A small multi-label image tagger, trained from scratch.
Model: 40-pixel images, arch convnext, moe soft, num experts 64, patch size [2, 2], depths [3, 6, 3].
Data: trained on abstract colour fields from 500 small random pattern networks, 101725 training examples.
Rows from block 6 of a small multi-label image tagger, named by matrix and row number. Rows with one number belong to one neuron. Each number is 50 + 15 x the weight over its row's rms, rounded and kept within 0 to 99. All counts start at 0.
After each neuron's rows are labels from the 100 images, of 14976, where the neuron reaches its highest value: "responds to" is what is common among them; "patch colour" is the nearest of a few named colours to the mean colour under the peak. Only what is clearly more common there than usual is listed. The data: abstract colour fields from 500 small random pattern networks.
# fc1: MLP up (model.blocks.6.mlp.fc1.weight, 576x96), inputs 0-95
# fc2: MLP down (model.blocks.6.mlp.fc2.weight, 96x576, transposed), outputs 0-95

fc1.52:31 43 62 55 58 56 54 55 88 31 63 78 23 56 76 61 71 74 57 27 51 52 47 50 37 53 52 36 66 39 72 25 67 40 47 37 53 41 46 51 59 57 70 57 61 32 57 53 58 67 34 65 55 12 56 74 14 48 62 40 42 55 61 49 57 57 48 28 73 44 67 38 37 39 52 39 52 27 42 50 49 42 30 55 51 49 78 41 54 21 42 41 62 65 14 39
fc2.52:52 46 23 47 58 70 34 52 60 49 63 24 49 43 37 36 64 48 19 77 66 68 43 40 50 84 35 45 46 39 52 32 57 55 59 49 45 32 31 52 28 32 44 99 72 51 44 47 43 37 32 67 37 53 43 66 62 66 91 63 63 58 44 21 66 55 41 32 48 39 58 36 48 52 79 45 47 64 53 31 58 47 58 53 38 63 38 58 54 21 42 35 45 62 53 64
responds to: mostly blue
patch colour: purple; blue

fc1.114:52 50 47 69 26 10 50 67 29 89 34 40 59 16 61 25 47 31 61 56 58 48 58 56 49 76 41 19 56 74 41 40 34 50 40 56 47 50 32 38 58 50 64 55 46 52 31 75 37 55 47 68 64 41 60 66 28 69 29 49 57 57 42 58 46 76 62 58 63 65 36 62 56 47 72 69 77 52 63 49 38 53 35 57 36 41 64 40 65 47 67 61 51 25 77 39
fc2.114:53 36 41 64 35 69 30 48 43 65 33 38 66 43 43 46 62 51 75 24 61 35 33 49 50 57 60 36 85 43 27 59 33 61 69 50 66 51 32 55 83 30 48 32 65 59 62 43 51 52 70 58 46 32 39 51 28 30 35 68 31 46 54 62 31 56 47 38 51 45 62 58 11 64 75 44 66 46 02 32 47 55 62 52 44 38 65 37 34 59 34 56 54 37 34 33
responds to: mostly green
patch colour: cyan

fc1.93:58 52 43 54 60 39 36 31 43 63 64 62 44 76 55 32 34 32 60 35 52 35 42 44 77 66 06 45 53 41 56 58 15 61 42 58 23 28 44 62 59 52 58 78 37 31 26 45 53 56 50 56 47 29 81 63 70 56 45 79 71 47 60 48 58 56 44 48 57 38 59 54 18 39 31 73 52 69 51 42 57 53 41 57 44 53 48 47 48 69 50 43 50 78 93 54
fc2.93:55 60 22 18 53 21 54 30 49 40 41 26 46 54 19 48 31 42 71 11 78 67 42 58 65 26 46 47 37 34 49 58 43 25 33 50 49 38 51 46 70 49 37 41 54 73 71 46 61 52 49 28 27 26 30 40 40 47 43 42 37 25 50 62 54 53 52 35 64 57 74 50 40 58 44 43 45 52 33 59 42 46 45 56 44 46 79 30 57 38 78 85 57 42 41 55
responds to: mostly blue
patch colour: purple

fc1.539:58 44 82 45 33 52 35 37 71 07 54 40 61 47 44 56 46 42 68 67 53 65 59 35 92 63 51 45 64 54 33 66 50 27 58 41 45 32 49 19 56 56 42 49 70 60 37 61 72 61 31 55 55 22 66 55 31 20 66 21 64 68 46 30 72 39 63 30 53 49 50 58 37 73 27 49 70 40 49 50 58 40 50 68 46 30 59 39 53 50 52 46 70 49 28 53
fc2.539:49 59 24 57 55 44 19 58 49 52 24 33 40 40 45 50 80 45 38 60 52 70 63 49 52 88 50 41 34 49 46 16 56 49 25 60 66 79 66 37 29 63 39 57 66 56 31 63 48 33 65 86 33 57 38 56 60 58 72 41 49 48 65 71 63 33 52 27 33 46 42 17 44 60 45 53 38 57 64 31 54 73 30 34 48 46 55 49 42 44 34 41 40 78 61 65
responds to: smooth; mostly blue
patch colour: purple; blue

fc1.497:59 46 35 60 61 50 48 44 55 42 63 35 50 69 54 70 52 47 63 47 42 26 22 38 52 70 68 39 63 60 38 29 27 55 73 25 66 36 48 21 35 47 53 48 51 59 91 48 49 54 44 51 67 40 23 76 68 39 52 37 77 68 38 45 63 42 50 77 13 42 59 52 69 57 39 46 40 38 77 52 59 55 26 51 20 54 26 43 60 66 62 25 48 38 49 44
fc2.497:36 69 63 35 47 32 42 46 36 52 65 41 36 42 70 41 63 39 48 49 32 63 53 34 45 58 80 61 69 68 49 38 43 66 27 69 38 57 71 41 41 64 33 64 05 77 42 46 52 48 48 60 46 52 60 60 36 25 48 31 24 30 43 39 32 42 44 40 48 38 64 54 71 69 41 33 62 26 50 82 43 60 39 48 32 58 48 43 20 42 53 10 27 54 60 44
responds to: fine detail
patch colour: cyan

fc1.451:69 68 41 57 57 54 33 31 33 66 32 46 65 49 55 40 62 30 69 65 53 59 50 48 49 54 37 60 71 59 49 08 08 54 50 62 35 39 52 30 23 43 65 33 29 49 58 40 41 62 37 65 59 58 21 55 73 30 59 47 57 33 51 86 53 50 47 53 70 36 51 53 71 50 54 69 36 64 50 35 37 66 44 56 13 35 81 57 42 22 62 49 46 51 42 50
fc2.451:65 47 63 40 03 46 32 47 62 76 57 51 59 35 47 65 80 50 60 42 58 34 41 60 64 23 48 45 62 45 33 28 40 43 33 42 78 65 53 58 91 43 57 47 62 65 83 53 52 64 68 43 58 39 46 28 19 64 32 39 46 54 26 38 45 48 53 33 44 61 47 46 40 41 70 36 61 37 25 74 59 34 58 67 30 41 52 37 49 48 69 39 49 68 65 59
responds to: mostly green
patch colour: green

fc1.562:59 37 58 61 43 61 37 32 54 62 61 42 48 93 46 40 52 53 51 69 32 26 70 48 45 51 35 56 46 48 56 18 69 42 55 60 52 88 74 35 49 36 36 50 49 13 42 54 45 41 40 39 41 51 62 50 68 37 42 36 34 58 84 39 62 19 62 43 53 33 42 63 61 59 61 49 26 77 55 38 50 39 30 17 66 58 59 64 31 20 50 57 64 38 42 55
fc2.562:61 33 42 66 31 53 72 73 39 46 44 42 53 51 58 48 66 46 34 58 53 37 54 47 28 44 43 49 34 66 70 66 35 20 70 66 54 29 63 43 40 49 93 69 49 66 33 37 88 38 50 54 46 73 52 82 48 49 69 44 51 21 27 74 51 51 64 57 36 65 50 28 58 45 18 38 67 38 40 51 48 52 30 71 47 61 57 33 62 71 65 49 54 44 69 61
responds to: mostly green
patch colour: green

fc1.20:40 42 59 77 54 54 38 58 94 03 42 72 14 54 72 72 69 49 19 28 60 29 16 37 65 56 39 53 39 47 51 38 54 36 44 42 47 56 55 46 55 49 62 71 60 40 42 69 69 61 36 49 53 49 40 81 44 18 34 40 46 47 42 47 71 51 45 36 55 24 56 56 39 43 41 34 41 31 37 38 48 45 40 67 57 63 48 48 59 54 55 54 47 69 52 31
fc2.20:52 63 26 48 75 44 38 52 57 46 53 48 51 35 60 30 93 23 22 58 46 69 57 23 57 72 32 34 41 42 73 28 85 66 58 71 62 57 45 47 53 60 44 74 39 49 54 65 42 66 43 64 50 42 55 45 65 56 77 44 66 48 50 44 58 12 48 57 63 57 64 37 66 42 47 68 49 58 68 51 68 39 81 44 77 47 53 59 38 57 51 17 59 55 65 54
responds to: mostly blue
patch colour: blue; purple

fc1.531:26 47 57 31 57 22 54 46 47 72 34 55 22 53 59 18 40 58 57 31 25 53 52 51 57 48 70 64 64 49 25 44 81 55 54 50 45 39 67 52 53 68 75 39 44 46 46 43 56 49 33 43 51 63 46 43 33 58 63 22 36 71 47 83 59 58 56 50 92 55 67 68 50 69 37 38 61 58 48 97 58 30 46 38 68 45 51 34 49 33 58 50 55 25 57 38
fc2.531:32 52 40 55 48 75 51 55 52 47 46 45 23 43 59 44 47 35 43 50 25 37 62 41 55 67 39 66 28 58 64 65 84 28 55 67 38 25 37 36 38 54 49 60 91 51 43 62 43 53 64 49 37 71 25 73 39 50 61 54 28 74 92 27 22 54 63 43 47 40 58 46 37 33 28 45 64 48 52 35 52 70 26 52 61 69 56 33 31 39 46 42 63 47 55 25
responds to: mostly blue
patch colour: purple

fc1.139:28 30 56 45 51 58 34 54 59 55 51 34 57 68 68 22 70 12 24 41 50 52 61 57 71 62 44 76 58 41 34 58 46 48 58 67 49 46 73 40 23 50 60 41 36 59 48 53 37 55 86 58 30 30 55 08 47 40 42 46 81 36 37 65 59 64 43 38 58 26 53 67 63 50 65 76 34 74 42 64 70 40 44 59 49 57 32 37 54 59 30 53 51 46 66 67
fc2.139:69 63 35 56 35 32 43 20 72 56 27 70 37 23 29 56 40 30 56 40 55 52 51 60 42 51 50 52 12 35 22 53 35 61 59 70 60 40 62 60 40 75 28 38 33 73 53 49 32 75 58 42 61 60 67 44 63 71 95 53 77 65 42 41 62 45 72 54 36 40 52 48 50 44 49 61 60 27 46 65 47 26 29 60 49 50 50 40 69 37 70 49 41 54 49 56
responds to: mostly red
patch colour: pink

fc1.18:49 52 40 37 47 64 37 33 45 41 56 37 39 29 56 43 45 65 62 52 64 53 30 63 55 70 51 50 42 38 28 66 15 49 19 40 40 51 56 46 30 49 39 15 60 70 89 59 49 74 41 46 59 36 55 83 49 62 56 58 75 70 59 56 31 51 47 57 45 31 52 38 39 35 73 37 64 52 45 66 43 63 48 29 61 53 29 30 83 49 56 40 10 68 51 48
fc2.18:60 52 73 48 60 45 26 36 56 48 43 19 53 33 56 41 49 29 44 47 18 49 76 49 33 40 80 52 48 50 55 53 16 76 57 77 43 56 88 55 67 32 24 48 19 64 36 52 43 38 40 52 52 22 42 60 38 25 63 51 60 60 50 49 49 70 70 41 65 39 59 61 50 64 64 41 56 47 60 50 46 61 39 97 35 50 43 46 31 35 49 50 64 64 36 52
responds to: fine detail
patch colour: grey

fc1.164:46 57 45 71 30 34 44 54 13 54 49 31 64 56 44 69 32 48 35 50 58 43 41 35 53 47 76 49 34 49 32 26 62 60 46 32 85 54 54 30 75 55 71 47 50 57 33 56 29 71 38 53 17 53 68 35 35 43 11 50 79 65 44 46 64 44 43 29 72 56 30 62 82 44 51 47 49 65 42 65 63 68 53 33 61 71 58 38 55 51 68 40 59 44 56 69
fc2.164:61 48 54 34 32 43 57 55 40 35 62 58 76 34 49 51 55 53 56 79 48 45 58 70 58 39 74 27 42 49 46 87 43 26 59 47 52 38 58 56 52 58 51 50 23 70 76 61 38 60 34 23 91 71 62 39 44 56 60 42 18 81 55 54 52 62 52 53 34 53 63 56 23 52 50 46 40 45 67 70 70 42 72 52 56 11 52 56 45 58 29 45 29 64 53 32
responds to: mostly green
patch colour: green

fc1.294:53 21 83 63 52 40 46 54 68 44 52 64 59 47 32 28 65 72 45 43 55 48 42 53 52 84 52 83 61 70 74 49 34 53 75 54 54 54 61 67 53 68 44 51 37 38 58 81 60 48 36 67 48 69 31 46 30 67 65 69 38 52 53 50 38 35 61 67 44 74 51 42 21 38 56 69 52 55 46 61 38 48 91 60 56 35 55 45 44 49 77 59 82 30 53 43
fc2.294:60 78 66 64 77 54 52 63 57 70 57 43 37 76 61 58 57 50 43 61 62 76 43 38 47 78 57 45 55 49 48 35 39 44 60 43 80 37 29 70 57 65 43 54 49 29 33 69 54 37 52 78 44 20 48 45 37 52 69 60 25 11 62 89 81 46 40 38 60 45 64 51 62 43 52 66 71 67 68 27 32 60 39 55 54 38 41 41 51 65 40 34 39 38 46 50
responds to: mostly green
patch colour: purple

fc1.0:40 44 29 32 71 70 68 61 17 56 38 52 74 30 69 56 04 44 49 44 54 77 68 70 57 65 26 34 55 53 20 53 44 69 55 67 47 30 40 72 43 48 42 50 44 44 35 65 54 55 46 38 47 57 83 55 63 66 73 45 63 58 43 38 60 40 42 57 58 41 63 57 51 40 57 26 59 22 64 42 39 43 53 17 32 70 46 50 49 38 53 31 59 66 57 30
fc2.0:41 65 52 39 60 73 49 37 36 58 36 36 43 35 53 49 41 28 58 39 72 50 37 75 52 53 53 62 69 48 27 62 42 80 82 46 33 60 34 17 65 48 35 38 59 34 46 33 65 50 40 53 45 36 20 62 33 36 48 51 65 47 59 47 67 27 28 53 63 55 28 74 35 60 64 56 66 79 68 48 50 49 64 39 18 53 49 42 25 70 58 72 69 75 48 34
responds to: dark
patch colour: green

fc1.176:44 37 57 52 58 72 38 44 57 03 33 44 36 55 54 49 51 48 21 26 31 27 47 31 84 58 71 27 58 47 56 19 69 39 58 37 49 59 57 30 47 36 49 65 71 65 48 45 80 72 47 51 58 45 44 56 60 29 33 27 72 51 45 41 52 41 59 39 42 41 37 90 35 48 27 40 44 33 64 59 54 49 41 52 48 37 28 52 54 45 40 36 78 38 36 40
fc2.176:39 69 50 56 74 53 47 71 50 56 53 41 42 51 62 26 84 25 18 56 49 67 60 50 64 69 47 33 41 45 55 23 41 45 45 74 57 73 59 42 41 71 28 60 34 35 72 60 51 68 42 69 33 63 62 36 57 68 58 29 58 25 47 54 58 19 52 45 57 44 64 21 60 71 59 49 40 42 68 58 66 69 65 26 65 57 48 53 18 67 33 35 47 42 43 68
responds to: mostly blue; smooth
patch colour: blue

fc1.184:51 56 48 38 39 53 69 66 48 60 36 45 26 57 53 54 76 75 60 66 74 35 46 57 61 57 74 94 23 41 63 70 39 68 61 60 53 52 36 37 36 51 47 32 65 80 75 16 41 43 47 67 65 31 44 60 49 22 54 58 50 51 26 54 59 45 42 53 30 76 46 51 59 27 57 02 56 45 56 47 76 52 44 66 45 52 45 43 54 53 32 61 45 54 60 44
fc2.184:48 18 56 57 38 24 38 46 62 50 18 57 81 30 56 26 23 38 65 68 65 49 56 39 30 32 64 41 53 61 28 46 47 84 33 65 56 52 70 43 59 47 52 37 26 65 03 32 39 49 29 60 59 50 39 54 49 32 58 56 49 59 57 55 32 57 49 51 51 30 43 35 61 39 62 56 60 46 42 61 31 33 40 78 41 28 74 53 42 46 75 52 54 54 65 69
responds to: fine detail
patch colour: grey

fc1.327:75 51 45 35 30 29 43 56 26 71 59 30 51 51 55 28 34 88 62 56 66 78 61 32 41 44 61 69 85 42 44 52 68 70 50 43 34 52 26 63 53 58 28 52 52 22 30 59 31 61 37 48 50 63 40 55 43 64 47 38 54 70 50 46 72 54 22 66 58 53 63 39 35 29 54 39 86 55 31 47 48 59 64 17 30 34 36 52 38 41 50 48 59 55 43 41
fc2.327:68 44 57 49 35 71 75 64 48 50 69 45 48 39 22 37 48 55 48 53 24 47 42 47 75 30 44 60 56 62 70 58 43 34 53 35 44 55 55 18 62 32 54 59 79 37 33 49 38 33 70 62 28 40 67 59 41 33 61 23 11 57 66 57 47 56 55 49 57 39 37 23 47 43 50 53 29 57 54 25 51 77 52 83 43 36 52 47 55 33 24 55 21 34 63 29
responds to: mostly green
patch colour: pink

fc1.381:26 32 60 63 54 45 47 57 41 14 54 39 44 57 59 75 48 35 42 51 64 42 43 56 90 43 49 49 81 53 56 71 50 30 54 32 40 39 55 23 45 40 39 62 64 40 65 33 93 32 50 47 68 38 34 65 42 35 27 29 64 55 64 30 58 58 53 32 26 57 29 45 43 25 28 22 53 59 44 35 53 22 39 55 49 59 29 64 55 44 50 46 62 37 37 58
fc2.381:46 55 41 66 63 30 45 66 39 40 41 28 48 45 51 47 79 49 22 59 37 75 73 35 64 62 33 45 64 52 60 43 73 64 63 78 62 76 48 47 29 65 23 44 41 53 11 41 45 74 46 62 56 46 53 58 59 38 67 23 76 28 38 58 69 46 34 37 53 58 63 36 66 54 37 50 48 50 55 77 16 44 28 35 49 55 61 39 39 68 41 62 39 62 43 77
responds to: fine detail
patch colour: green; brown

fc1.290:48 49 28 37 58 54 48 50 54 41 40 58 58 56 32 51 68 39 59 54 25 53 38 42 48 34 57 62 79 20 45 55 54 34 11 61 52 48 49 59 22 44 47 64 52 65 44 42 51 62 57 54 34 34 42 38 34 58 22 39 12 54 44 77 62 45 53 65 53 33 53 42 71 57 38 62 74 62 59 29 57 80 43 50 87 41 78 36 68 60 79 48 54 53 77 32
fc2.290:52 52 34 47 82 42 34 47 86 27 45 69 39 61 30 68 44 13 66 51 69 59 59 50 46 17 66 44 47 45 56 62 68 38 53 54 83 57 66 53 61 57 62 46 56 45 53 50 42 43 46 60 37 46 55 58 29 57 62 34 51 52 72 67 60 42 58 72 49 41 83 40 51 21 35 54 49 29 46 62 77 31 45 48 58 58 31 28 50 56 91 32 63 64 33 46
responds to: fine detail
patch colour: purple

fc1.574:25 50 16 42 61 44 72 62 47 55 27 33 59 62 46 62 63 30 40 44 65 55 60 78 46 35 26 65 66 59 56 69 76 35 49 47 52 35 51 23 85 47 49 22 64 38 76 57 71 35 61 69 68 60 47 47 48 51 44 34 34 57 49 26 58 38 55 36 45 26 51 48 39 48 12 40 57 53 36 39 45 35 45 52 45 53 59 93 58 36 45 49 57 42 48 23
fc2.574:45 27 41 71 54 46 54 34 31 56 27 36 26 54 48 70 57 45 56 35 48 68 75 66 54 48 38 58 38 58 50 81 79 50 71 78 41 36 39 47 54 68 57 46 74 60 08 26 58 55 51 61 65 60 53 86 53 40 51 42 84 31 67 47 36 48 55 11 49 60 56 65 56 71 46 68 53 54 37 59 26 51 45 47 65 51 35 62 48 43 64 41 56 36 32 59
responds to: mostly red
patch colour: brown